{"model": "encoder-decoder audio transcriber", "dataset": "babble in 24 made-up languages, each with its own sounds, syllables and stress or tones, from a formant synthesiser", "train_examples": 39062, "gain_aug_db": 10, "noise_aug": 0.002, "n_mels": 40, "hop_length": 160, "input": "log_mel", "spec_augment": false, "win_length": 512, "tokenizer": "char", "vocab_size": 55, "encoder_arch": "conformer", "encoder_norm": "rmsnorm", "encoder_activation": "swiglu", "encoder_mlp_ratio": 2.67, "encoder_head_dim": 64, "encoder_fused_qkv": false, "encoder_qk_norm": false, "encoder_inner_norm": false, "encoder_moe": "soft", "encoder_num_experts": 8, "encoder_moe_every": 2, "encoder_expert_mlp_ratio": 1, "encoder_slots_per_expert": 1, "encoder_shared_expert": true, "encoder_subsampling": 4, "encoder_layers": 12, "encoder_width": 128, "encoder_positions": "rope", "encoder_kernel_size": 31, "fusion": "prefix", "decoder_width": 256, "decoder_layers": 6, "decoder_norm": "rmsnorm", "decoder_norm_position": "pre", "decoder_activation": "gelu", "decoder_mlp_ratio": 4, "decoder_head_dim": 32, "decoder_fused_qkv": true, "decoder_bias": "none", "decoder_qk_norm": false, "decoder_parallel_block": false, "decoder_inner_norm": false, "decoder_drop_path": 0.1, "decoder_positions": "sincos", "decoder_prefix_bidirectional": true, "decoder_connector": "linear", "decoder_tie_embeddings": false, "residual_init": "none", "optimizer": "adamw", "lr": 0.0011, "beta1": 0.9, "beta2": 0.98, "eps": 1e-08, "grad_clip": 3.0, "cautious_weight_decay": true, "ema_decay": 0.99, "steps": 6600, "batch_size": 192, "epochs": 32.4, "lr_schedule": "wsd_sqrt", "decay_fraction": 0.2, "final_lr_fraction": 0.05, "warmup_steps": 660, "weight_decay": 0.3}
Rows from block 3 of the audio encoder of a small encoder-decoder audio transcriber, named by matrix and row number. Rows with one number within an expert belong to one neuron, the router's apart. Each number is 50 + 10 x the weight over its row's rms, rounded and kept within 0 to 99. All counts start at 0. After the name is the row's rms in percent of the matrix's.
After each expert's rows are labels from the 100 clips, of 14976, where the router gives the expert most weight on average: "responds to" is what is common among them. Only what is clearly more common there than usual is listed. The data: babble in 24 made-up languages, each with its own sounds, syllables and stress or tones, from a formant synthesiser.
# router: slot weights (encoder.blocks.3.mlp.router.weight, 8x128), inputs 0-63
# gate: expert gate (encoder.blocks.3.mlp.gate, 8x128x128), inputs 0-63
# up: expert up (encoder.blocks.3.mlp.up, 8x128x128), inputs 0-63
# down: expert down (encoder.blocks.3.mlp.down, 8x128x128, transposed), outputs 0-63

# expert 7
router.7 112:46 57 53 43 64 41 39 45 54 64 44 58 52 57 64 62 53 57 70 56 48 55 56 35 65 45 60 49 44 70 39 57 56 37 59 48 45 41 59 44 53 67 52 57 45 51 56 59 50 68 57 35 55 65 46 48 63 52 58 55 35 45 21 26
gate.0 112:29 48 34 56 58 36 42 69 51 60 43 42 60 53 45 43 49 57 46 38 47 36 59 44 52 52 52 48 43 72 73 51 49 50 53 54 53 61 58 55 53 44 46 28 41 52 65 38 46 41 49 46 55 27 44 44 57 70 50 35 53 53 61 48
up.0 098:35 54 50 51 55 45 41 58 51 49 58 55 51 50 43 36 44 55 60 42 33 40 54 47 35 46 52 45 44 59 79 53 53 49 70 53 53 47 44 58 47 32 50 43 56 48 57 48 34 52 56 47 59 18 59 30 42 51 60 15 51 51 47 38
down.0 102:52 58 41 51 63 67 62 48 48 48 55 54 61 58 51 42 70 58 51 47 47 55 58 35 68 53 54 42 61 48 63 50 65 39 33 53 61 44 69 37 56 37 53 48 58 31 47 42 50 51 42 46 41 39 82 54 55 52 54 33 55 73 61 48
gate.1 165:39 38 66 32 33 51 42 52 42 37 53 47 42 25 48 52 54 43 38 46 45 54 45 65 46 53 40 40 58 50 50 48 42 53 45 45 64 43 34 58 37 39 56 58 55 38 41 52 55 32 51 65 47 46 45 33 45 64 38 69 60 53 61 63
up.1 135:58 57 38 47 58 45 52 65 49 52 50 66 53 45 59 50 45 39 30 38 52 26 53 51 49 52 49 57 43 42 44 42 47 49 66 48 39 65 53 43 62 40 50 31 57 45 51 49 48 39 56 44 46 61 50 45 43 58 35 55 56 38 45 16
down.1 148:59 56 33 49 51 55 50 62 49 65 43 67 41 40 64 54 55 38 52 44 36 36 49 50 60 42 56 47 34 45 44 52 31 68 54 49 18 64 58 54 67 36 57 38 66 51 37 49 47 54 71 34 55 50 47 51 31 63 61 46 56 37 35 41
gate.2 066:68 46 48 44 66 55 31 52 33 44 67 70 49 37 48 49 53 63 57 44 45 44 44 53 58 50 47 47 35 42 28 42 59 50 55 60 52 32 46 42 62 51 50 32 45 61 56 46 42 38 55 45 62 49 45 59 39 59 55 55 54 60 47 62
up.2 067:52 52 50 60 40 39 36 51 54 45 43 54 59 47 47 65 55 51 46 50 57 30 46 25 51 52 67 52 38 50 53 64 56 56 51 37 50 34 52 37 60 61 44 53 72 67 50 41 49 40 43 52 40 53 75 40 50 64 65 50 54 40 48 19
down.2 059:53 51 64 53 46 31 68 59 47 63 65 55 36 41 51 51 61 60 63 53 48 47 36 46 37 48 48 49 62 44 50 46 55 69 48 55 53 27 51 53 37 47 38 44 43 23 51 63 57 54 43 39 46 39 33 64 34 68 47 62 48 50 52 35
gate.3 075:54 48 48 31 56 49 72 49 49 55 81 61 55 62 54 43 46 49 52 57 56 81 51 47 52 42 65 52 71 53 35 42 50 56 72 58 35 42 53 45 71 50 67 50 51 38 53 39 45 61 68 55 49 52 41 61 45 43 39 38 46 54 45 52
up.3 060:44 46 54 64 67 35 68 44 55 42 57 58 43 44 62 37 42 64 51 44 67 44 56 55 55 39 50 53 49 54 61 42 45 56 46 52 44 41 53 60 59 61 59 50 46 66 66 43 41 56 51 55 58 66 50 56 55 50 45 33 44 54 31 47
down.3 069:66 49 59 51 41 45 57 47 49 45 63 36 51 41 47 53 74 45 64 44 53 52 46 51 49 61 40 39 45 50 76 37 59 45 58 40 51 36 43 55 66 53 71 36 60 56 53 44 75 51 56 54 63 51 37 35 46 42 49 39 41 37 59 60
responds to: reverberation; /ø/

# expert 4
router.4 091:55 46 27 54 58 74 59 54 51 61 38 52 47 38 61 49 61 29 55 57 45 44 49 43 38 50 57 51 32 50 50 47 34 57 56 54 34 52 62 73 43 51 53 42 54 66 58 66 38 56 70 62 53 51 48 56 37 33 53 47 51 50 42 56
gate.14 118:40 59 66 69 61 51 41 60 49 48 43 38 45 53 35 37 42 63 54 42 55 64 54 41 38 57 35 49 48 56 53 66 36 37 28 40 53 42 40 44 45 39 59 36 52 58 45 45 55 65 25 62 48 47 53 44 41 56 40 42 45 47 47 45
up.14 122:55 49 24 39 47 63 65 49 57 46 56 54 61 55 54 68 52 28 37 47 55 49 64 49 63 47 58 53 57 42 37 31 64 62 54 54 42 66 69 56 51 55 58 67 72 40 56 50 45 32 56 47 50 59 62 58 51 44 53 59 52 55 59 47
down.14 111:55 24 44 64 42 41 61 71 49 48 47 55 51 64 45 59 38 50 54 57 31 50 45 64 46 48 43 57 38 50 40 71 39 61 64 42 47 56 51 56 56 64 51 62 63 51 47 42 43 46 64 60 49 57 44 49 15 62 52 40 67 31 42 44
gate.15 148:69 49 47 56 64 61 56 46 41 49 27 48 39 56 34 39 49 49 56 59 40 47 36 37 53 52 37 53 52 61 36 56 32 36 34 41 50 40 48 74 37 57 46 46 28 45 38 45 36 59 41 59 67 64 56 43 53 44 47 34 57 46 41 38
up.15 138:45 59 69 38 40 60 46 57 39 37 47 35 30 46 42 40 31 46 37 40 60 57 33 22 54 58 37 41 46 45 38 60 46 53 39 40 63 46 46 41 47 42 61 46 46 45 32 47 57 68 31 53 53 62 47 55 40 54 34 51 60 43 64 37
down.15 137:43 76 61 34 40 64 55 38 50 54 50 33 59 51 49 47 75 40 41 50 57 63 55 35 45 46 49 57 48 52 42 31 63 35 46 49 58 53 42 52 46 60 54 49 26 44 58 49 42 52 51 36 62 39 57 52 89 49 54 58 42 45 61 49
gate.16 117:49 44 50 37 31 70 65 57 49 41 60 43 38 23 52 43 40 34 33 51 61 46 49 41 35 62 60 49 51 34 33 43 53 66 52 46 52 70 58 51 60 43 53 59 63 52 39 51 54 33 52 58 50 56 32 63 50 54 37 59 53 65 55 60
up.16 125:48 33 45 50 43 42 50 72 49 43 38 40 60 48 41 48 41 56 57 44 43 42 48 42 53 51 50 53 68 66 86 52 41 61 58 43 59 32 61 45 54 35 54 50 59 50 51 42 41 57 66 49 57 27 47 37 38 67 58 46 38 42 58 40
down.16 121:48 33 33 53 58 47 55 54 34 57 41 70 59 63 49 67 62 44 54 53 33 53 56 66 61 48 67 59 57 64 30 46 31 39 55 58 45 46 62 53 54 56 57 54 47 45 66 46 31 43 60 59 55 43 61 60 55 62 65 36 49 59 31 36
gate.17 147:39 53 53 71 71 45 30 48 48 52 44 65 48 56 50 46 47 66 57 45 46 47 52 42 46 49 43 51 41 82 68 56 51 41 44 52 38 40 39 58 32 51 48 41 46 53 58 47 43 59 43 51 64 49 54 53 58 58 63 13 47 54 43 42
up.17 157:39 62 52 68 71 35 36 42 54 60 39 68 56 57 54 48 60 55 62 47 32 50 48 42 54 46 53 60 40 79 56 51 55 42 46 52 44 44 49 53 38 57 36 47 34 53 61 49 40 57 43 43 64 53 52 46 61 46 63 20 44 52 39 47
down.17 142:56 31 45 32 49 55 65 45 48 50 31 53 27 59 39 77 74 52 48 56 45 42 42 70 58 51 52 49 55 48 31 52 32 45 51 48 43 40 52 60 34 58 46 54 37 50 36 63 36 54 60 52 48 51 45 49 44 44 64 62 56 53 29 59
responds to: /y/; /ç/; prosody: tones; /ɔɪ/

# expert 5
router.5 094:43 67 41 53 50 46 55 48 53 60 47 48 49 30 72 53 57 46 41 44 53 22 58 29 54 40 61 49 22 53 57 33 45 50 41 61 48 67 56 38 69 53 45 48 57 45 52 57 46 52 42 24 55 58 43 67 53 48 55 53 36 43 54 46
gate.14 150:47 54 54 38 43 60 70 39 56 53 60 53 50 26 52 45 56 40 41 59 71 73 62 53 52 49 49 56 51 28 27 46 56 46 53 53 45 68 45 51 46 57 44 54 56 42 43 55 45 55 47 36 51 68 48 61 60 39 49 68 46 59 44 45
up.14 144:58 45 34 60 61 58 32 59 43 44 34 44 56 71 45 51 47 56 55 45 25 40 40 46 55 53 46 46 56 69 68 53 42 60 50 50 58 31 48 59 46 44 55 59 55 56 47 36 50 47 55 55 46 30 48 33 40 58 49 30 59 36 54 40
down.14 135:47 43 37 65 50 54 35 75 55 50 47 67 43 52 56 50 26 58 48 49 50 40 44 56 50 45 62 57 39 56 30 65 32 44 64 48 50 66 39 51 51 64 62 42 55 57 51 51 55 39 53 54 53 59 36 67 44 54 49 53 54 33 47 50
gate.15 070:39 65 46 38 50 40 51 59 43 47 44 39 52 77 61 58 38 72 57 49 52 38 52 53 49 67 47 31 55 43 45 62 55 64 61 47 41 45 55 46 54 48 39 41 30 56 39 58 38 59 63 45 35 73 53 54 62 50 56 40 39 45 67 35
up.15 067:52 55 47 47 28 49 54 74 59 51 55 43 47 41 42 46 42 49 45 72 57 45 53 53 46 47 58 50 71 45 46 45 31 57 43 53 60 58 53 41 46 46 45 42 23 65 44 57 55 48 63 57 76 68 56 31 58 39 51 60 47 43 50 64
down.15 057:27 32 56 58 60 39 55 63 19 48 52 36 42 52 50 86 37 55 47 58 46 43 38 55 42 38 55 31 47 53 41 32 50 42 49 45 52 60 49 39 34 47 47 45 51 46 51 46 47 60 42 65 39 47 38 53 53 62 77 64 61 46 63 48
gate.16 064:44 46 46 42 49 38 64 57 54 55 62 60 29 43 56 55 42 60 50 55 67 52 56 39 57 57 45 52 44 37 40 48 51 49 56 58 41 59 64 53 46 34 48 45 56 36 45 59 66 51 57 37 59 33 52 43 34 58 51 55 49 62 28 66
up.16 055:69 51 47 53 53 54 82 53 46 36 53 38 46 36 47 47 50 53 71 56 41 41 54 45 57 50 57 42 59 68 45 47 56 60 51 58 43 48 44 43 59 37 32 63 43 63 62 64 49 54 31 30 59 58 54 36 54 45 44 50 66 50 46 77
down.16 045:74 39 43 67 59 64 45 65 43 42 56 60 61 58 50 34 58 55 51 49 59 65 66 60 51 49 44 50 46 42 52 67 41 60 51 71 55 55 59 45 59 70 54 67 43 35 32 66 63 56 42 38 51 53 50 49 51 38 49 58 50 48 53 59
gate.17 068:40 35 50 39 67 44 49 57 53 52 68 61 44 76 56 61 54 60 57 27 30 45 56 28 38 50 63 62 47 56 60 42 43 53 54 53 55 84 52 60 60 38 45 53 64 61 42 38 44 55 50 49 49 52 58 44 45 48 51 33 58 53 61 30
up.17 061:32 47 71 40 57 45 49 37 46 60 64 44 44 49 52 48 41 51 46 47 53 33 49 64 46 49 60 45 55 64 38 38 62 34 46 39 50 23 52 46 53 49 65 35 24 66 45 47 55 52 59 35 52 46 69 64 45 67 36 52 65 52 39 47
down.17 053:50 50 50 40 49 38 60 40 43 50 53 51 47 60 36 45 27 38 48 43 53 59 59 45 59 51 56 43 63 57 42 43 62 48 62 67 39 34 57 43 62 40 51 54 43 62 56 51 56 38 54 60 38 43 35 46 36 32 52 37 52 48 38 53
responds to: reverberation; white noise

# expert 6
router.6 107:43 45 52 54 34 51 38 54 44 34 34 44 59 35 50 56 55 49 54 45 46 56 51 69 49 57 43 49 62 52 54 49 41 49 52 42 67 45 44 61 43 49 68 47 58 40 49 58 55 52 71 54 47 35 55 40 46 50 54 44 54 56 59 34
gate.0 054:60 40 45 49 40 54 59 55 45 48 32 36 49 49 52 63 47 44 51 46 66 37 45 44 65 39 28 49 52 44 65 49 51 44 60 48 63 63 56 47 61 56 27 46 57 45 37 49 37 42 46 58 47 38 36 52 54 62 64 39 37 63 56 56
up.0 045:40 43 44 61 42 37 77 47 65 63 61 47 46 52 68 66 43 51 36 44 66 44 34 45 56 61 41 58 62 40 52 45 62 55 51 56 57 62 39 55 45 65 59 29 80 49 55 65 51 47 50 63 72 33 57 49 48 51 62 44 51 44 56 47
down.0 049:33 49 50 51 57 60 49 45 33 41 50 63 70 34 51 46 67 47 45 61 53 44 38 38 68 64 61 42 60 71 54 38 64 47 59 54 56 62 59 57 51 65 55 60 52 44 66 58 50 49 32 52 51 37 44 51 58 47 60 35 55 52 49 69
gate.1 143:52 46 57 52 37 63 37 50 41 28 41 34 33 54 35 49 35 47 51 54 65 47 40 46 40 59 33 38 56 51 45 69 39 57 36 28 55 45 57 57 42 50 58 40 51 46 44 36 50 66 57 65 59 51 46 49 53 55 44 46 62 46 54 43
up.1 099:53 63 60 54 57 61 58 39 58 47 74 32 54 59 42 50 40 38 33 52 52 57 46 70 48 51 56 45 58 53 55 56 55 58 38 46 53 44 35 40 56 45 48 55 50 50 53 41 70 34 45 46 42 70 50 67 50 33 47 53 47 46 61 63
down.1 097:52 43 56 47 52 53 60 34 55 55 45 60 55 50 54 70 82 60 41 48 35 70 59 67 52 43 59 58 40 55 39 43 38 41 63 59 59 47 47 40 39 64 52 39 44 60 65 57 41 44 37 58 38 45 58 46 60 44 62 57 49 58 31 55
gate.2 052:63 51 52 46 48 49 52 59 44 65 45 50 62 29 54 41 50 69 44 41 56 46 50 36 30 57 46 65 57 46 35 61 41 49 60 56 59 49 28 60 38 60 45 63 51 64 63 29 41 34 37 51 55 52 69 58 53 47 43 41 44 43 50 40
up.2 051:47 70 39 42 66 57 61 55 55 62 79 46 50 66 45 50 52 32 57 41 58 38 68 59 63 68 43 46 52 50 65 43 71 47 45 43 71 39 51 50 50 64 47 42 38 62 55 53 61 51 55 51 53 52 54 55 39 66 47 43 58 45 47 53
down.2 057:50 43 55 60 60 50 52 56 56 51 62 57 57 65 58 74 63 48 54 47 43 47 42 51 42 38 56 50 39 67 53 69 12 59 32 52 42 32 62 43 48 54 48 73 64 49 49 46 42 51 46 46 62 62 56 62 45 61 60 38 44 36 48 64
gate.3 096:24 44 49 29 27 59 51 63 46 43 43 48 55 20 55 43 41 40 49 54 43 50 45 47 54 49 55 47 39 43 46 63 38 56 32 48 63 59 61 30 55 45 69 65 65 43 41 51 57 37 64 56 53 40 41 43 40 63 47 45 59 39 57 44
up.3 096:41 52 50 42 27 50 45 60 45 43 39 45 49 33 62 51 44 26 42 21 43 48 45 47 49 54 42 50 50 38 52 52 35 54 59 39 51 50 68 56 44 44 71 55 61 58 42 59 49 47 63 59 49 53 26 54 47 61 49 54 55 36 63 56
down.3 102:45 73 63 28 37 55 49 34 48 56 30 46 44 42 57 52 65 50 42 49 61 40 47 39 71 48 45 57 54 41 43 39 63 43 44 50 54 49 58 52 35 55 51 54 34 62 50 59 50 44 62 47 55 60 66 45 69 27 53 47 43 56 40 55
responds to: /ts/; /ð/

# expert 1
router.1 090:63 49 47 37 47 48 49 52 34 47 45 53 52 34 60 43 61 42 55 53 51 41 58 44 51 35 66 47 28 55 60 35 53 59 60 60 43 67 42 54 46 52 40 59 56 43 60 59 44 56 48 29 48 37 63 42 52 49 61 65 40 34 42 38
gate.14 121:50 43 40 40 34 53 60 37 57 38 61 41 42 22 48 31 40 27 42 56 59 61 40 41 48 52 58 53 47 36 39 61 45 46 47 55 53 67 51 49 59 42 59 55 67 49 50 36 57 26 64 44 52 44 31 76 46 60 43 49 54 48 71 65
up.14 125:57 21 41 34 34 63 57 70 38 35 48 38 42 26 46 39 37 44 43 53 55 48 43 53 46 42 54 50 54 39 46 53 35 51 45 54 55 57 47 49 58 47 60 49 66 50 39 43 51 32 71 55 48 53 29 50 41 52 44 61 56 44 53 53
down.14 130:41 31 41 39 50 43 57 39 56 66 36 67 66 46 45 65 79 33 48 61 42 50 63 49 64 47 61 55 57 59 42 34 50 39 41 53 45 48 64 54 31 56 39 59 52 49 59 54 41 49 66 43 46 44 63 53 58 52 81 44 48 48 32 43
gate.15 141:47 66 62 61 58 44 44 30 56 47 50 55 40 57 42 44 53 60 64 51 47 57 48 50 49 50 41 46 47 67 47 57 50 30 29 55 56 35 30 63 44 56 43 45 16 42 46 52 61 84 38 50 45 52 65 52 54 49 49 29 46 61 47 56
up.15 175:39 61 47 62 57 41 46 32 64 60 43 64 49 58 60 55 68 54 65 47 41 54 66 54 64 36 60 68 37 55 45 46 62 41 43 65 41 50 50 46 54 55 41 57 41 55 63 58 57 58 53 40 49 47 55 57 59 41 60 50 40 62 34 42
down.15 163:43 27 31 37 55 48 64 49 52 55 23 71 47 43 53 69 62 43 55 52 23 43 56 60 65 51 53 56 46 57 48 33 42 47 57 49 38 55 56 52 40 45 44 50 62 56 48 44 46 40 64 52 55 51 55 57 32 59 67 46 52 48 29 42
gate.16 155:47 50 55 32 48 61 68 44 56 57 60 58 55 28 56 44 57 51 40 53 73 65 55 44 56 50 55 51 39 34 40 45 56 49 56 55 51 67 52 36 60 53 48 45 53 43 40 51 64 52 41 36 46 57 27 73 75 43 43 65 50 65 45 53
up.16 139:56 52 47 36 46 52 71 33 57 57 59 49 43 28 51 50 51 42 35 50 76 72 54 54 46 45 60 47 45 30 26 46 56 44 54 59 45 70 49 51 51 54 51 53 49 39 37 54 55 48 51 45 41 60 46 77 71 40 52 66 50 66 52 48
down.16 134:59 48 63 31 48 55 59 35 47 51 51 39 46 41 46 51 49 42 38 55 47 39 44 31 50 59 25 48 48 40 73 33 61 55 46 49 34 42 52 57 35 45 35 55 65 51 53 53 47 57 43 57 56 44 58 29 53 30 52 46 44 62 44 39
gate.17 146:44 59 69 68 61 41 34 37 62 54 38 58 47 65 47 46 54 55 57 42 44 48 47 49 59 48 41 52 41 66 48 43 52 34 47 55 52 33 36 62 40 52 41 46 29 44 51 53 58 81 32 48 58 58 63 46 59 41 53 29 44 57 46 41
up.17 166:56 34 45 31 38 66 55 62 37 37 57 34 45 37 46 42 42 39 31 55 63 57 45 55 34 66 44 39 62 38 50 54 37 63 46 41 59 58 52 46 54 41 60 45 57 45 41 35 54 31 60 57 34 43 43 47 37 54 36 60 62 43 63 66
down.17 152:47 78 59 59 46 55 36 60 47 44 62 31 54 46 55 26 23 64 49 44 66 55 42 36 41 45 39 47 42 36 59 56 66 54 45 52 58 53 46 40 68 53 51 43 45 44 50 54 58 54 31 45 50 51 36 42 69 39 18 49 55 54 72 52
responds to: prosody: stress on first syllables; /ts/; /ɑ̃/; /h/

# expert 3
router.3 106:24 61 46 53 42 50 27 49 48 50 56 33 58 52 42 25 31 52 51 59 52 54 55 40 52 37 38 43 37 71 51 50 41 36 56 46 50 44 47 46 48 48 48 63 48 65 65 50 52 51 53 47 58 48 58 41 38 54 46 14 47 50 51 51
gate.0 066:34 44 53 52 57 48 53 55 51 46 56 47 50 43 36 38 44 49 54 74 42 26 50 53 45 51 40 62 51 49 45 41 61 47 58 38 55 61 59 72 53 46 41 52 37 51 25 50 47 53 61 58 61 51 58 41 32 58 57 29 46 55 55 70
up.0 075:58 43 43 53 57 39 74 68 52 41 59 35 56 52 59 48 43 45 53 45 43 52 66 45 35 48 54 47 38 62 42 45 46 38 49 59 48 45 47 52 52 33 59 30 45 66 50 55 51 57 42 52 48 44 51 35 67 35 43 52 52 42 36 52
down.0 062:35 63 48 42 56 48 40 50 46 56 51 58 61 68 57 42 49 57 70 41 52 51 48 60 41 42 48 55 51 56 58 55 49 51 48 46 61 36 36 53 45 45 37 46 59 37 64 32 68 45 40 47 51 45 55 46 74 60 51 56 49 31 48 43
gate.1 104:33 53 40 61 53 40 35 67 55 45 65 43 37 37 53 40 53 47 56 54 64 34 47 39 36 57 54 44 52 53 53 58 46 56 41 49 56 55 48 43 63 40 62 46 57 57 41 56 69 39 61 50 34 47 40 54 56 62 36 43 48 36 68 53
up.1 117:50 48 42 54 65 50 64 25 43 50 46 66 48 61 53 56 54 54 60 55 40 51 48 53 56 41 51 60 62 51 49 42 59 42 41 63 42 52 49 60 28 60 48 56 44 51 53 56 36 66 37 52 69 46 63 49 54 37 54 43 48 62 34 41
down.1 109:33 56 48 53 44 42 55 72 46 60 71 56 82 61 60 25 20 51 64 39 40 47 52 44 44 53 50 40 55 47 56 64 47 50 58 47 60 51 51 43 52 53 52 52 56 43 49 51 38 58 39 51 44 44 40 55 34 58 48 20 51 46 67 25
gate.2 213:49 71 41 45 56 41 62 32 57 59 50 67 53 57 58 59 58 44 64 46 37 51 59 44 65 39 48 63 47 59 44 40 68 29 50 58 32 53 50 55 45 66 39 66 41 53 57 60 43 61 45 40 60 54 63 60 60 38 68 42 38 58 33 58
up.2 189:55 59 54 49 60 54 60 34 53 48 29 61 39 63 43 65 52 62 64 53 41 54 55 45 60 47 42 51 47 63 34 47 50 39 49 48 52 39 40 53 20 57 51 55 32 49 45 58 40 79 34 53 52 67 71 59 53 46 57 44 46 55 31 47
down.2 202:60 25 54 34 47 53 49 37 52 44 29 61 25 51 51 64 76 46 41 57 42 45 54 61 53 55 52 44 57 52 31 46 35 57 50 51 42 45 51 56 37 55 32 53 41 67 44 66 50 47 65 58 55 51 56 43 46 50 69 67 41 56 29 65
gate.3 129:48 62 50 39 41 67 69 35 37 65 47 51 56 53 46 50 52 52 51 70 65 43 62 59 45 48 50 51 54 28 38 38 62 37 54 53 39 70 58 52 46 58 42 62 37 51 51 58 41 43 53 47 67 44 55 61 62 32 54 53 46 63 43 45
up.3 134:34 54 48 40 33 69 66 33 47 57 48 45 39 46 41 63 60 55 47 64 77 56 53 55 43 44 47 59 57 39 37 46 56 45 55 45 46 61 42 62 34 65 36 59 30 42 49 58 39 57 51 47 62 50 60 56 56 37 55 56 50 62 43 50
down.3 144:41 59 51 34 53 56 65 31 56 52 36 39 41 50 55 54 59 35 41 56 42 47 55 46 60 52 44 48 54 46 34 30 62 39 42 45 39 47 58 43 50 53 48 49 42 40 48 60 44 59 42 45 54 54 59 47 72 38 65 66 52 63 45 61
responds to: prosody: stress on first syllables; /a/; /aʊ/; /ʊ/

# expert 2
router.2 098:26 58 64 49 58 46 42 46 54 54 48 52 50 53 48 46 56 59 54 53 60 47 54 51 68 40 43 47 35 40 52 46 59 41 48 52 46 35 50 49 52 51 36 51 30 56 50 52 41 69 38 39 59 59 60 60 71 45 63 38 49 47 40 34
gate.14 218:59 44 54 40 39 76 56 56 33 33 51 50 52 40 35 56 46 44 35 71 59 51 31 59 46 68 44 43 51 35 40 61 38 61 44 34 58 52 40 53 41 56 60 52 64 37 36 45 49 34 55 62 46 51 48 48 36 50 35 57 63 45 49 52
up.14 152:55 49 45 46 33 63 44 47 47 57 53 54 51 40 55 60 47 38 37 67 55 56 61 73 52 59 56 59 45 35 18 41 55 49 49 49 38 53 48 53 50 66 44 57 57 60 43 57 63 50 74 42 44 60 50 69 32 41 48 61 47 59 44 32
down.14 147:59 44 32 54 42 34 35 58 48 49 47 63 29 50 44 60 37 50 55 43 43 43 57 64 48 60 58 37 45 56 46 59 36 65 63 51 39 57 36 60 37 43 54 45 51 52 45 43 56 58 51 55 39 61 33 55 33 56 47 61 49 33 28 30
gate.15 226:59 43 46 57 43 61 44 58 39 38 52 38 36 47 36 41 33 44 35 49 52 45 34 53 43 64 34 35 54 54 54 61 43 62 40 39 66 44 43 58 42 34 65 38 68 48 38 44 55 40 38 61 46 54 42 51 39 62 36 54 64 40 61 43
up.15 122:66 61 52 51 49 53 67 41 56 48 37 56 39 48 37 55 47 48 46 52 59 71 38 60 58 48 40 46 50 47 25 50 47 49 33 53 47 63 35 58 37 57 54 62 45 55 38 50 52 70 53 49 49 61 53 57 43 23 38 57 46 54 41 61
down.15 129:51 63 63 49 43 48 64 46 51 47 62 26 55 45 46 50 41 52 47 57 62 59 28 55 37 52 51 53 40 39 69 67 44 40 58 51 68 53 50 46 45 67 40 45 21 66 56 57 48 46 42 58 56 65 43 54 63 53 29 52 48 41 47 43
gate.16 197:58 37 55 50 33 61 46 60 39 43 53 42 49 49 41 37 34 39 41 46 46 45 35 55 35 65 45 38 60 50 62 62 36 61 58 42 67 34 43 55 41 33 56 40 59 39 40 46 51 44 45 65 50 43 43 38 35 71 38 48 63 45 61 47
up.16 131:46 56 63 62 43 55 51 44 53 43 57 45 36 49 43 57 60 52 65 46 55 62 40 42 62 47 37 52 48 69 54 60 53 47 38 57 49 47 47 55 39 61 50 52 35 56 50 61 52 75 40 62 53 62 44 63 54 41 60 50 37 41 48 91
down.16 148:46 60 65 52 50 47 73 51 53 44 55 27 71 50 52 44 37 61 45 51 67 53 31 48 39 46 44 55 58 46 64 61 53 39 51 48 70 39 51 43 49 71 51 62 29 63 63 57 48 46 42 50 53 51 50 45 66 37 43 51 52 70 72 64
gate.17 118:53 57 33 44 33 52 53 51 47 51 63 53 43 27 37 38 40 30 38 41 60 69 41 40 49 47 46 55 57 49 37 47 50 45 34 36 62 68 56 39 32 56 59 35 48 42 42 33 54 55 57 50 65 66 50 57 64 47 45 45 47 45 61 54
up.17 119:52 51 63 48 58 60 63 40 72 48 34 60 63 62 44 45 40 48 55 51 37 63 48 46 49 50 35 36 57 63 33 63 49 49 48 49 56 29 32 46 53 46 39 46 38 51 37 51 51 56 40 51 43 64 61 66 43 52 51 54 42 53 57 62
down.17 110:56 60 67 39 50 44 51 44 51 52 44 42 55 59 51 54 59 49 44 55 53 53 49 67 46 42 60 63 48 53 56 75 49 13 57 52 74 42 55 49 48 65 44 64 36 50 61 62 55 50 50 38 49 48 48 49 61 58 35 59 56 63 42 58
responds to: /ɛ̃/; /x/; /b/; /ɨ/